config = dict(
    model='class-conditioned spectrogram flow-matching model',
    n_mels=64,
    spec_augment=False,
    objective='flow_matching',
    cond_dim=128,
    head_dim=64,
    fused_qkv=True,
    width=192,
    learning_rate=0.00097,
    beta1=0.85,
    eps=1e-08,
    max_grad_norm=3.0,
    ema_decay=0.999,
    lr_schedule='wsd',
    warmup_steps=600,
)
Rows from block 3 of a small class-conditioned spectrogram flow-matching model, named by matrix and row number. Rows with one number belong to one neuron. Each number is 200 + 30 x the weight over its row's rms, rounded and kept within 0 to 999. All counts start at 0.
Before each neuron's rows are labels from the 100 clips, of 14976 (inputs lightly noised), where the neuron reaches its highest value: "top examples" is what is common among them. Only what is clearly more common there than usual is listed. The data: tunes sung on syllables by a formant synthesiser. In brackets: how many of the 100.
# fc1: MLP up (model.blocks.3.mlp.fc1.weight, 768x192), inputs 0-191
# fc2: MLP down (model.blocks.3.mlp.fc2.weight, 192x768, transposed), outputs 0-191

top examples: consonant: /ʃ/ (71)
fc1.704,203,187,161,185,183,198,200,187,192,205,175,179,191,168,202,215,114,180,182,197,168,179,176,229,195,250,237,163,207,205,194,177,233,189,221,205,161,227,203,143,188,181,182,186,180,192,184,211,200,233,203,180,211,223,173,217,199,170,162,185,201,185,148,183,221,110,196,169,203,198,190,145,220,190,191,205,210,153,201,179,115,166,196,184,204,190,190,198,255,171,163,210,212,164,208,292,172,138,159,192,185,207,224,181,242,212,227,228,220,215,217,233,208,155,177,200,207,211,224,278,227,195,212,190,186,271,159,195,213,244,206,222,218,196,190,182,183,211,190,273,153,181,189,218,166,201,248,191,132,187,135,169,146,209,210,194,189,204,179,210,144,104,164,255,213,195,186,228,206,157,189,199,214,203,217,218,203,189,162,144,232,200,171,193,211,207,167,177,158,222,163,189
fc2.704,239,145,183,193,171,195,189,197,204,198,190,152,182,204,195,213,297,169,173,208,201,179,199,143,217,242,191,188,177,177,203,202,150,223,187,211,188,157,186,105,211,197,201,214,203,182,199,184,211,221,184,215,217,177,229,181,226,211,171,217,180,209,180,185,227,142,173,186,199,187,203,167,235,199,202,197,192,193,190,194,147,221,221,201,201,183,198,206,163,183,165,184,207,224,248,89,224,168,207,174,213,215,229,205,184,195,197,169,183,197,199,224,201,186,203,202,202,180,174,306,154,232,144,197,180,293,212,200,177,255,163,171,174,192,192,216,221,204,183,71,197,190,192,160,173,201,233,214,233,178,164,195,219,163,168,158,209,196,192,202,157,276,196,134,210,194,222,230,185,175,215,214,224,207,193,163,183,191,193,209,199,200,206,172,220,168,166,192,195,200,140,178

top examples: consonant: /ʃ/ (81)
fc1.292,180,222,192,251,223,223,204,220,226,250,179,213,220,219,210,203,178,185,191,208,157,221,150,162,236,221,172,174,211,190,188,239,242,174,134,265,178,247,213,218,184,215,179,199,180,224,149,200,178,153,194,178,160,199,176,200,168,217,181,187,191,173,182,194,227,183,169,222,189,153,271,133,124,168,185,240,213,176,204,216,158,198,220,177,230,227,201,224,171,177,256,201,199,186,209,278,196,171,166,214,195,210,256,177,238,146,226,204,121,155,202,231,186,210,216,229,203,185,208,192,202,184,161,209,171,155,156,205,208,194,202,140,211,191,217,174,219,215,198,178,220,183,184,263,209,225,170,206,139,211,212,228,219,160,219,156,154,218,202,231,208,221,155,220,183,216,221,226,228,201,224,132,192,192,134,194,217,173,189,228,225,200,166,148,196,225,202,185,154,246,207,140
fc2.292,184,213,189,263,214,245,199,165,195,180,188,200,203,187,217,149,163,204,267,224,150,212,191,211,161,159,215,209,297,238,204,221,191,213,164,225,162,185,189,195,158,219,197,181,221,189,217,219,166,174,227,201,178,199,186,215,194,190,193,215,179,201,181,175,235,208,243,176,171,242,125,227,146,185,204,188,184,219,191,184,186,165,165,183,228,237,171,190,102,170,156,191,201,196,210,137,197,219,236,211,184,188,184,198,211,168,187,208,223,204,210,193,179,233,156,184,201,213,226,168,205,217,242,199,192,140,196,164,203,234,224,164,195,227,215,166,194,203,200,217,195,182,195,111,194,204,144,174,236,190,171,187,171,238,188,157,227,209,176,203,205,195,220,185,168,178,168,176,265,216,152,194,200,206,253,313,162,164,214,188,186,180,220,215,207,248,240,201,138,225,222,245

top examples: the note A (89); child-like voice (62); first note: A (38)
fc1.48,208,171,222,181,191,235,193,162,191,183,147,243,202,196,188,187,153,157,226,192,199,231,229,219,214,224,210,130,185,252,149,156,211,150,188,192,223,174,225,225,209,195,192,243,197,149,149,152,194,225,163,196,224,200,190,184,172,212,183,158,207,162,220,222,241,203,150,198,192,165,168,160,236,194,171,207,212,199,187,113,206,183,148,200,185,231,210,196,200,196,193,239,107,139,203,255,200,141,146,189,227,240,208,198,167,153,214,189,171,186,198,210,190,161,224,224,210,110,203,192,214,205,140,157,206,192,157,256,156,181,219,202,179,203,232,242,219,228,198,209,196,183,216,209,180,187,195,223,151,182,224,204,181,174,197,208,225,212,199,205,135,204,125,154,180,191,188,255,215,140,224,171,225,164,211,162,172,176,176,195,195,179,186,200,224,219,235,211,195,178,172,210
fc2.48,195,211,231,179,203,205,200,95,198,198,191,208,213,216,211,160,202,222,221,208,203,142,137,207,224,239,217,218,193,191,218,225,147,244,227,203,199,239,179,155,149,235,220,174,208,223,147,165,188,157,170,162,184,200,211,228,215,236,225,181,178,214,201,146,212,182,146,169,180,170,233,177,204,193,218,202,210,220,193,264,198,160,271,203,219,193,217,181,206,205,198,239,290,173,194,185,205,208,186,174,234,238,237,143,206,226,192,224,194,208,177,205,220,209,230,276,137,126,175,227,217,140,177,205,236,192,188,183,155,183,209,231,154,213,220,141,179,244,231,215,173,192,124,167,172,178,176,214,173,208,169,198,167,195,190,240,241,197,188,201,223,196,217,200,187,187,172,111,205,208,216,214,192,204,204,219,191,160,161,200,166,205,201,161,171,185,177,222,179,207,237,189

top examples: child-like voice (53)
fc1.760,137,219,179,172,227,185,165,175,169,235,212,192,271,188,309,214,206,251,195,226,189,189,192,190,215,155,259,139,180,199,176,208,211,154,198,167,212,203,226,229,197,192,191,180,202,174,189,162,189,196,191,205,174,221,169,185,143,173,262,118,209,168,153,169,189,177,175,203,181,193,206,191,174,182,197,170,169,234,147,142,213,207,185,221,192,187,206,172,217,203,244,215,224,212,265,245,208,210,170,178,203,188,258,244,179,208,199,146,222,197,196,204,178,153,228,242,148,200,235,212,203,243,169,191,245,183,220,184,187,179,224,145,238,172,210,169,166,248,169,167,181,167,153,201,208,199,232,166,160,243,213,211,176,211,212,178,199,245,178,212,156,195,130,187,187,237,187,172,242,174,217,230,194,172,202,226,225,178,190,191,203,179,194,215,231,196,187,247,206,152,246,230
fc2.760,286,216,205,187,213,219,254,147,158,193,142,198,168,170,120,166,206,157,164,233,182,196,217,209,232,246,265,256,209,189,234,174,214,211,201,202,158,222,213,167,181,193,203,221,190,223,207,191,215,198,208,221,229,238,181,205,231,191,156,127,217,238,239,249,231,227,210,192,212,207,233,238,201,162,196,162,187,166,248,252,194,219,221,209,200,255,221,156,215,211,195,229,205,237,178,200,230,173,197,250,222,195,165,152,140,191,191,154,213,231,174,214,254,208,234,233,229,202,245,176,238,233,181,211,225,185,260,208,140,185,196,207,209,222,228,204,231,245,169,196,205,248,254,170,190,188,212,163,207,270,181,208,173,220,225,176,186,157,205,173,228,166,265,204,200,230,197,225,170,199,188,200,233,231,186,235,199,210,238,207,193,197,215,222,166,186,219,154,170,187,186,232

top examples: the note A (75); vowel: /e/ (37); first note: A (33)
fc1.762,224,212,195,142,199,229,239,210,212,212,223,186,181,210,148,210,146,180,323,184,191,209,213,248,184,190,184,223,238,162,192,222,255,190,209,248,189,190,163,220,149,224,162,235,212,221,181,179,189,168,180,188,197,215,234,228,204,165,153,249,157,173,174,189,196,192,199,187,215,187,252,202,203,231,198,213,207,210,197,231,201,251,210,136,200,229,217,206,197,183,227,191,174,247,165,215,207,284,198,233,209,182,179,173,206,216,217,216,198,187,221,199,182,242,198,191,204,206,205,178,179,112,153,184,197,175,200,228,209,181,216,193,174,231,187,228,184,227,229,240,183,184,209,253,230,185,159,205,193,273,282,169,195,158,218,246,185,228,160,166,226,191,231,142,245,173,235,210,223,215,185,220,182,192,241,151,198,191,210,140,255,203,225,154,190,220,158,174,232,197,208,181
fc2.762,188,178,172,206,179,156,198,192,185,180,170,280,216,242,202,229,205,176,225,186,168,230,207,105,183,143,162,212,222,240,213,183,170,230,225,207,237,191,256,187,209,185,153,170,187,183,185,167,211,177,185,196,213,188,219,193,232,203,244,197,178,226,193,217,249,213,208,214,185,176,198,230,175,230,214,213,186,187,229,204,227,211,217,184,193,189,170,212,181,179,195,193,202,213,171,189,182,152,215,192,201,188,250,213,214,219,208,180,168,214,159,219,188,175,213,217,238,179,213,135,157,203,131,183,230,273,210,222,239,144,219,210,147,127,190,190,196,220,231,271,190,219,200,244,252,173,162,254,196,230,105,255,168,237,234,205,183,146,181,262,201,218,183,173,224,177,208,213,208,164,182,251,201,223,155,263,195,194,210,162,190,210,215,187,216,215,250,223,213,194,178,248

top examples: child-like voice (61)
fc1.284,199,171,220,188,284,190,202,246,249,196,186,187,208,226,164,185,185,176,183,224,190,152,183,220,179,205,207,146,161,218,164,201,223,216,184,191,174,206,211,227,192,219,172,118,157,153,182,202,217,234,226,217,183,186,247,206,227,220,157,216,184,173,204,213,207,242,239,210,200,222,163,203,204,139,153,220,217,166,125,172,220,177,145,209,155,221,183,210,194,232,184,232,208,238,205,255,226,212,143,134,226,163,203,157,219,229,197,235,219,152,193,196,221,243,213,187,161,231,168,181,202,219,235,172,173,195,181,231,237,205,227,193,197,182,118,245,243,167,185,152,181,181,213,190,208,200,205,228,159,222,198,224,200,220,197,178,243,267,152,149,186,185,124,214,188,241,170,219,207,226,232,225,160,164,191,208,198,178,175,196,195,213,158,199,177,190,157,252,157,197,207,175
fc2.284,202,222,199,180,273,232,193,170,147,196,213,208,220,194,147,200,253,191,192,183,200,155,188,197,212,206,202,178,191,185,172,201,193,227,199,204,230,179,203,225,193,217,222,142,270,161,243,179,228,204,179,196,185,219,164,204,231,164,174,168,222,182,216,216,170,258,171,209,207,166,210,188,184,242,159,197,236,175,133,186,201,218,138,212,148,211,147,207,198,237,189,166,199,137,210,159,173,204,235,127,187,231,196,158,170,215,197,173,186,146,211,181,238,267,194,210,179,189,231,192,184,203,142,249,191,200,224,232,199,188,226,209,203,231,282,264,258,216,222,250,237,167,203,248,204,216,191,184,176,179,193,225,237,173,209,208,158,242,154,160,196,201,161,178,199,148,207,210,198,229,149,239,175,170,197,205,200,183,223,208,213,224,237,209,186,171,150,260,255,211,209,214

top examples: consonant: /ʃ/ (33); thin (high-pass) (29)
fc1.737,151,193,182,162,184,198,221,160,216,174,166,205,186,170,247,255,209,172,175,211,173,228,225,194,180,186,209,180,185,195,233,193,224,230,174,169,181,193,246,211,178,202,177,183,191,211,205,169,181,228,211,188,174,211,243,220,168,171,206,266,203,132,183,201,242,107,188,173,180,176,169,161,207,206,210,191,213,273,221,202,189,196,209,181,103,205,174,176,177,276,194,250,239,173,198,207,209,217,179,126,201,177,270,205,274,167,195,196,200,192,240,190,204,178,204,222,214,247,199,180,196,242,178,203,194,214,222,246,250,204,224,163,191,217,202,154,242,205,189,224,174,213,199,178,174,247,207,235,150,172,219,221,183,204,187,182,159,258,159,212,159,216,154,206,169,184,211,200,212,155,162,152,200,239,214,181,169,157,225,209,198,230,173,171,165,180,248,221,196,247,148,193
fc2.737,196,210,185,200,185,205,206,171,159,238,196,196,198,211,191,180,209,182,248,167,225,193,151,226,181,224,154,205,217,216,121,211,237,200,205,210,196,170,205,174,246,194,167,252,207,228,198,216,226,179,193,226,213,179,236,191,228,203,187,266,163,225,191,173,166,256,227,174,234,195,173,174,184,247,170,187,224,112,204,200,206,180,254,246,269,201,245,140,207,94,186,248,136,166,226,177,186,170,187,238,236,183,143,208,214,194,208,191,270,205,206,228,180,180,216,245,169,244,188,209,186,203,198,193,200,189,250,181,216,194,219,177,187,172,222,245,159,216,215,214,178,193,176,196,188,223,188,220,228,142,204,172,192,196,164,169,181,166,245,252,247,182,201,202,185,217,222,191,195,222,168,215,209,142,199,230,184,259,240,203,213,231,198,200,200,203,133,190,254,183,240,212

top examples: child-like voice (50); muffled (low-pass) (29)
fc1.374,192,178,170,157,245,225,198,254,223,198,167,239,233,203,262,245,155,250,193,205,186,175,154,207,198,173,142,234,176,183,171,220,175,200,178,185,199,205,242,191,145,225,155,208,197,230,164,175,209,210,182,215,158,213,139,231,189,173,196,202,186,196,151,167,228,167,227,251,170,161,171,189,190,202,247,154,153,208,196,260,223,189,188,183,139,273,207,253,168,162,196,166,183,223,146,227,205,246,174,212,139,203,228,203,192,239,191,205,197,193,222,199,222,157,190,185,179,247,178,199,190,209,221,201,180,198,133,153,209,203,173,177,161,212,153,130,187,201,128,170,174,170,170,191,181,199,220,169,197,197,185,192,133,198,203,199,179,222,174,228,143,219,234,191,193,183,181,191,219,137,185,183,212,188,163,199,176,245,213,213,241,213,195,213,133,206,191,228,183,191,236,208
fc2.374,222,248,149,188,156,209,234,209,213,233,135,225,214,222,169,143,240,157,226,198,181,232,214,215,210,245,175,142,190,249,220,206,217,188,178,206,199,191,224,221,207,191,209,219,170,152,158,239,239,204,174,188,148,159,161,230,227,230,235,203,228,178,174,243,196,219,226,114,230,150,202,226,176,179,158,196,230,219,180,156,211,212,213,205,233,185,189,262,229,219,224,153,210,233,196,155,195,161,227,187,137,194,174,200,183,191,201,225,213,179,217,215,132,214,243,188,191,267,202,221,213,217,236,209,215,219,168,245,197,173,118,197,208,142,198,249,175,169,165,188,209,258,207,175,192,162,210,216,211,208,182,156,194,196,175,247,149,231,225,183,228,193,136,228,201,179,203,226,202,188,183,185,180,203,245,260,175,174,226,172,214,176,181,221,256,218,219,201,195,215,189,180

top examples: child-like voice (51)
fc1.9,222,217,191,181,264,188,221,209,226,230,158,226,248,239,131,108,219,213,183,197,191,194,155,209,202,176,189,167,168,202,222,179,201,218,210,173,212,183,242,223,176,206,183,208,241,180,150,118,202,202,163,251,189,162,193,157,180,139,218,153,198,203,199,169,208,219,208,139,229,192,208,188,193,214,250,222,125,225,206,181,241,193,250,199,190,267,235,227,198,257,217,202,209,222,208,271,172,224,194,233,205,183,245,221,190,194,194,172,209,186,204,231,214,184,219,246,194,147,148,198,169,189,209,178,249,207,202,214,195,188,217,156,251,191,206,160,173,201,161,153,212,212,247,201,193,255,257,176,189,183,191,182,193,228,204,165,147,223,198,201,138,180,240,172,199,205,171,224,193,160,208,210,277,210,171,203,215,188,168,180,198,177,177,213,191,209,219,215,214,188,247,248
fc2.9,179,256,217,189,133,180,184,166,249,197,201,181,213,200,276,253,197,221,160,191,217,217,268,181,192,203,176,194,165,202,171,236,180,224,199,233,154,279,176,196,214,228,228,187,226,132,160,193,197,218,211,208,197,90,210,145,255,181,203,146,212,175,173,226,215,196,221,270,204,286,163,197,199,216,154,202,210,214,200,203,194,198,166,231,204,204,174,232,182,151,168,204,191,232,195,153,219,181,204,154,184,201,179,168,194,217,252,200,166,237,172,198,181,220,228,226,209,188,144,188,141,209,216,202,224,232,189,143,213,197,214,177,207,193,234,197,161,151,180,189,199,217,171,207,199,206,232,175,203,184,160,189,151,197,219,168,222,188,197,195,238,158,178,235,190,182,210,173,247,214,237,179,156,195,246,188,257,221,183,246,248,193,188,169,209,192,197,175,207,209,172,187

top examples: the note A (68); child-like voice (61)
fc1.632,155,216,210,187,198,216,231,229,194,220,191,231,187,201,200,164,165,163,224,185,177,202,220,207,184,224,245,194,175,225,191,236,219,228,208,223,186,182,229,227,206,154,200,173,195,220,243,223,194,223,242,206,185,176,203,201,181,224,146,247,189,130,174,196,238,166,196,144,198,164,213,205,195,227,127,188,150,160,214,135,143,235,273,203,185,160,238,180,204,247,201,199,254,188,179,212,226,182,180,253,179,173,227,191,231,156,205,203,149,227,245,230,176,197,283,249,205,248,205,173,165,246,186,164,150,221,203,225,193,183,251,162,187,210,198,163,257,154,144,147,190,184,175,198,189,150,153,197,173,217,255,208,183,220,181,202,216,197,161,211,209,199,157,202,195,185,166,177,226,163,183,176,132,170,204,195,191,172,151,196,195,185,179,190,160,197,160,163,196,207,165,187
fc2.632,234,256,236,225,203,225,213,208,211,155,211,235,182,234,204,221,249,214,247,222,202,201,193,176,188,210,237,165,121,165,202,218,147,215,245,232,200,234,235,253,193,240,223,220,183,178,219,224,208,187,218,263,203,180,206,206,214,250,213,250,146,234,189,237,210,203,212,224,196,188,200,172,174,235,256,196,236,203,231,241,204,169,183,240,211,220,238,189,149,150,167,216,147,201,204,176,215,193,191,168,217,245,235,212,223,196,226,150,205,203,244,193,226,230,262,232,182,243,228,195,154,217,205,174,239,194,214,205,195,200,257,190,213,193,221,211,116,219,176,217,195,169,222,212,182,166,155,221,216,206,187,223,170,225,294,206,192,185,221,181,187,215,197,87,203,217,202,203,180,207,228,171,251,175,149,248,163,200,174,203,241,212,178,194,215,190,229,200,244,201,189,202

top examples: the note A (98); child-like voice (66); first note: A (63)
fc1.1,209,185,237,208,233,199,186,226,204,195,184,226,199,215,248,231,224,194,238,232,200,253,174,209,193,205,191,157,174,187,250,194,188,139,226,187,258,182,227,228,238,176,211,151,244,189,246,104,194,190,194,233,224,177,162,231,171,191,196,158,194,181,213,184,202,216,200,178,190,167,193,156,179,164,241,193,214,237,231,185,193,187,263,212,170,188,153,260,194,255,204,192,209,195,192,231,223,227,172,209,155,180,262,247,207,203,212,170,188,158,234,203,175,190,258,171,167,222,212,166,178,200,172,252,217,206,155,227,237,205,222,165,217,173,185,168,202,177,162,166,206,123,205,203,206,172,194,188,142,198,130,188,151,171,170,191,244,220,177,184,232,191,178,200,135,171,205,220,222,207,238,225,258,193,230,192,207,180,172,189,231,189,166,154,210,160,197,190,181,162,223,278
fc2.1,145,206,189,193,204,217,179,200,203,182,230,190,192,166,211,134,199,197,183,248,222,158,206,127,177,185,209,231,220,222,190,193,247,225,205,207,195,225,193,179,159,233,186,231,191,188,223,139,188,196,207,172,191,172,147,229,190,212,215,152,210,215,250,246,204,184,232,243,211,200,188,148,160,175,148,185,154,145,156,202,210,207,172,228,219,259,266,263,198,151,166,188,213,199,221,176,221,163,170,184,156,244,212,181,190,193,186,132,293,233,206,202,245,170,218,156,226,212,195,206,188,210,191,187,207,209,188,144,171,199,257,237,179,204,191,194,175,156,145,212,215,270,169,192,210,174,187,229,176,194,273,241,202,200,193,213,247,209,213,208,188,218,181,187,196,161,187,136,208,168,206,214,164,168,208,213,184,183,167,203,231,204,212,175,169,219,223,183,164,192,123,200

top examples: pink noise (26)
fc1.192,149,176,175,235,213,223,251,167,260,221,191,161,219,239,248,194,146,221,172,229,160,168,176,201,210,295,147,159,165,224,197,199,199,142,208,194,254,187,204,178,171,253,166,217,228,217,219,162,260,204,131,208,199,218,207,154,181,187,246,226,190,180,208,182,218,167,175,146,213,202,159,203,216,191,230,226,188,182,145,169,228,196,201,176,204,186,182,169,186,229,173,184,194,134,241,187,164,188,164,241,188,182,237,162,189,208,200,183,211,201,207,276,205,144,253,188,110,232,169,210,180,217,182,198,143,207,223,224,196,212,228,219,223,209,190,204,210,215,198,154,200,188,195,198,194,189,186,203,176,175,185,276,144,219,183,163,200,224,226,172,216,194,212,206,181,231,171,165,228,211,262,163,178,169,218,249,204,195,220,186,204,208,180,202,206,234,224,179,195,190,217,251
fc2.192,154,187,221,219,183,214,254,260,122,224,203,181,187,162,222,203,256,239,205,187,177,174,201,212,171,261,261,173,191,177,196,190,217,173,189,205,152,217,192,165,183,249,244,220,165,227,175,237,250,184,269,225,203,170,184,267,193,212,255,158,184,182,195,193,155,156,239,160,249,198,204,192,230,216,234,165,221,190,162,199,207,175,190,191,193,176,165,255,203,201,201,180,187,216,242,246,228,198,219,240,199,238,212,179,227,194,192,198,191,196,187,248,216,137,124,203,150,169,274,180,195,214,211,211,201,216,153,229,239,206,197,187,154,216,211,220,219,200,205,235,216,230,173,186,205,241,196,196,187,215,193,256,191,201,237,198,185,219,237,163,234,192,235,182,169,181,230,174,239,223,171,135,186,189,187,188,188,207,188,174,179,245,245,226,197,273,214,184,202,196,194,142

top examples: child-like voice (76); the note D (68)
fc1.54,183,227,214,167,231,160,145,266,212,231,157,164,237,234,157,151,152,212,249,268,241,239,235,233,203,175,168,188,253,130,138,170,203,240,205,180,217,195,195,279,182,192,172,189,258,173,189,179,186,230,169,253,206,201,199,219,228,223,219,201,223,244,256,208,177,202,204,214,168,161,182,176,207,206,223,227,202,214,137,216,199,215,200,228,200,230,230,196,177,187,201,221,234,207,200,233,211,222,238,184,215,224,246,199,194,261,225,176,155,181,235,252,185,209,233,244,181,234,238,173,211,241,186,220,200,173,210,204,193,202,161,216,189,217,177,208,195,194,217,180,240,246,208,165,192,222,216,152,226,209,165,228,202,162,208,231,201,213,174,189,192,192,205,150,179,218,189,204,230,178,144,200,229,189,167,211,211,271,183,238,142,159,175,171,152,151,200,209,229,158,194,237
fc2.54,188,216,193,249,208,231,185,173,191,206,187,201,195,163,200,200,294,154,268,158,224,222,185,226,196,204,220,212,275,320,211,144,222,204,232,187,140,211,224,267,181,191,261,203,166,183,184,204,214,269,220,236,193,165,218,197,176,215,240,197,198,212,222,189,175,201,211,193,179,226,215,242,179,194,186,218,195,207,157,220,167,177,238,180,200,196,257,212,230,203,211,208,202,198,160,186,174,208,179,213,180,174,268,209,160,200,280,224,235,192,176,225,202,206,191,188,180,208,173,234,199,158,190,201,148,203,229,231,223,208,189,202,201,169,202,197,203,183,220,239,165,239,201,208,187,178,208,263,188,180,179,228,165,239,206,230,208,225,181,166,200,228,204,258,174,179,210,198,192,188,201,210,211,175,231,236,218,282,232,244,275,239,216,204,179,168,229,156,181,206,166,184

top examples: consonant: /ʃ/ (53); rumble (34); pink noise (32); white noise (32)
fc1.753,215,185,213,182,227,177,142,212,202,187,212,203,234,206,177,186,208,262,228,217,269,173,240,207,214,229,151,215,172,155,217,190,204,194,100,134,244,192,216,199,198,209,207,213,236,169,224,185,194,203,200,146,259,173,223,197,184,212,199,219,156,175,242,200,206,242,237,179,242,174,184,241,205,199,207,169,201,228,197,179,192,209,250,206,178,184,211,196,116,200,171,174,148,167,192,211,206,252,265,180,227,223,219,212,164,127,245,216,182,160,171,179,196,222,160,201,198,168,220,217,196,235,215,229,219,241,207,162,189,234,193,190,165,210,169,233,244,163,233,174,216,199,231,215,165,164,225,239,214,210,175,201,217,261,236,117,192,197,214,165,261,209,195,199,206,209,204,186,200,202,217,203,198,199,183,164,234,200,223,210,162,190,233,244,238,172,189,208,251,138,180,259
fc2.753,187,208,197,212,256,186,244,207,200,202,206,167,189,197,188,220,239,239,182,190,194,208,161,168,196,190,211,203,204,154,209,222,230,156,194,127,253,236,187,180,183,226,188,183,218,176,231,205,182,213,161,161,121,230,161,207,227,193,167,179,248,181,185,212,216,151,232,209,263,217,216,249,215,164,192,204,224,140,213,199,184,198,155,178,212,200,206,187,162,208,162,214,238,225,196,252,202,188,240,235,181,167,202,177,227,280,247,196,197,192,206,195,179,193,242,213,225,222,219,242,208,202,197,183,195,91,180,162,209,168,190,166,145,210,228,168,200,141,197,244,179,203,209,241,226,198,228,174,167,240,159,183,240,246,186,246,180,175,234,203,212,159,172,130,251,228,182,224,237,225,181,203,186,212,187,211,248,206,164,198,126,181,169,220,202,188,197,192,195,245,187,150

top examples: child-like voice (51); vowel: /i/ (37)
fc1.6,153,204,208,184,236,185,191,230,245,202,144,179,261,208,269,159,204,185,182,191,172,260,153,197,172,154,208,160,175,202,200,217,168,178,210,169,242,205,216,230,178,175,165,179,137,167,173,173,179,165,174,210,207,171,185,142,181,177,244,201,193,226,185,233,192,198,188,212,187,236,199,201,185,216,210,208,154,167,143,238,232,198,202,198,172,205,215,215,230,260,241,182,254,158,217,218,221,165,197,223,221,224,227,203,222,193,202,218,225,209,231,272,153,170,243,218,144,171,198,166,148,225,202,217,214,210,149,197,232,174,199,171,235,186,197,109,174,173,209,152,203,207,174,186,176,190,238,206,153,173,219,181,192,188,210,171,179,204,200,173,198,205,141,178,204,220,184,217,172,139,264,196,256,212,190,187,226,198,176,244,198,177,147,201,193,238,201,153,219,125,215,223
fc2.6,237,172,215,209,193,215,199,258,245,167,240,213,164,181,177,233,209,251,198,165,229,159,259,193,168,222,204,212,206,204,195,149,171,194,174,199,241,195,195,161,249,237,164,220,132,220,188,195,226,203,181,211,187,182,191,135,198,179,176,244,193,156,210,155,202,194,240,175,200,274,218,229,184,212,184,194,195,202,261,155,142,203,200,208,242,212,213,227,195,148,224,191,162,172,211,192,242,231,220,174,222,193,207,203,220,206,209,245,225,196,220,161,261,194,241,218,256,155,193,210,148,220,215,233,214,197,148,187,194,194,187,200,213,210,193,296,233,157,225,165,199,193,232,154,214,185,197,182,204,172,139,267,153,220,239,213,160,224,152,223,187,188,218,194,168,215,165,181,223,280,258,214,156,183,207,183,192,183,217,146,202,202,186,217,193,194,201,238,196,224,225,212

top examples: the note A (100); first note: A (63); low voice (62); the note E (58)
fc1.241,173,181,233,194,208,204,142,215,192,192,248,191,155,220,178,222,209,232,229,246,156,242,221,206,202,155,179,166,176,192,263,142,249,211,182,159,178,133,237,171,233,223,256,174,216,136,217,223,187,175,170,204,244,123,198,229,170,229,245,206,199,215,216,221,218,213,199,230,212,172,236,182,204,219,177,226,169,178,228,175,241,144,219,184,205,184,173,217,212,233,184,199,199,200,199,173,164,197,243,133,220,201,184,177,169,147,223,250,153,165,176,176,255,210,195,223,208,185,221,155,203,179,204,205,201,181,196,174,208,180,227,190,199,217,224,229,195,181,220,217,224,200,110,209,174,152,203,220,166,223,200,191,237,223,203,248,183,208,207,175,207,181,212,229,160,172,205,194,193,218,243,182,217,184,262,167,275,174,159,210,243,180,135,217,208,174,168,150,212,161,223,242
fc2.241,209,231,224,146,208,200,158,202,212,190,201,151,171,190,201,221,146,179,157,167,175,199,220,214,193,193,221,196,155,107,192,226,255,166,105,128,229,174,111,199,180,202,217,174,212,194,206,216,242,221,204,175,208,239,175,195,248,177,207,175,195,169,188,177,218,219,181,201,175,187,283,235,259,207,217,194,192,181,184,206,230,154,194,203,205,163,191,202,203,206,186,209,184,224,214,251,186,166,144,188,193,165,195,138,210,220,204,183,186,205,200,181,199,198,225,188,182,227,198,191,206,246,200,205,189,230,206,250,198,164,141,197,154,236,179,229,227,240,200,209,189,174,213,189,225,184,280,224,226,217,179,228,194,180,195,158,217,183,174,226,181,113,252,141,293,210,204,219,212,213,199,247,178,217,184,211,228,210,195,173,181,200,191,235,211,146,199,211,220,192,207,207

top examples: child-like voice (63); vowel: /ɑ/ (48)
fc1.534,216,162,190,182,267,222,228,174,160,288,219,187,192,195,224,175,237,207,219,178,140,160,185,163,233,168,211,180,206,190,188,186,214,190,216,147,185,207,181,156,211,204,173,150,192,228,183,153,183,215,237,214,207,238,245,224,163,210,179,166,176,148,178,210,203,171,210,191,186,159,153,151,193,203,161,205,238,196,182,205,241,161,230,194,157,206,226,186,223,207,175,204,157,174,250,169,173,184,216,231,211,158,172,212,220,246,202,211,199,168,174,223,153,156,200,236,183,229,188,190,197,167,147,166,157,151,188,198,204,208,206,199,207,153,205,148,213,228,200,226,235,182,219,203,179,212,239,255,181,147,175,238,117,228,263,178,237,238,154,270,200,140,134,158,186,196,199,209,252,195,196,198,170,187,244,174,169,208,175,219,176,193,171,194,190,196,179,204,208,170,230,220
fc2.534,226,103,206,183,232,155,175,261,220,161,205,233,182,225,212,203,200,251,200,200,231,191,189,291,242,190,212,201,202,199,218,176,219,227,212,295,146,224,222,164,239,197,171,207,244,249,225,189,234,139,126,219,205,214,174,225,199,170,219,216,244,192,201,181,240,204,213,191,200,188,240,157,208,213,196,229,201,174,211,211,141,192,206,188,264,172,179,215,164,209,200,192,250,226,136,280,235,161,193,155,215,225,173,214,182,265,156,221,230,196,215,188,215,197,208,179,174,202,190,207,200,210,236,239,213,175,193,179,195,208,161,142,223,124,204,183,179,196,209,161,281,188,216,215,179,193,211,221,167,214,213,197,175,223,235,215,169,194,190,186,201,138,187,195,177,192,223,190,204,211,183,204,194,221,168,181,214,261,210,178,211,153,175,202,205,200,171,215,205,213,183,178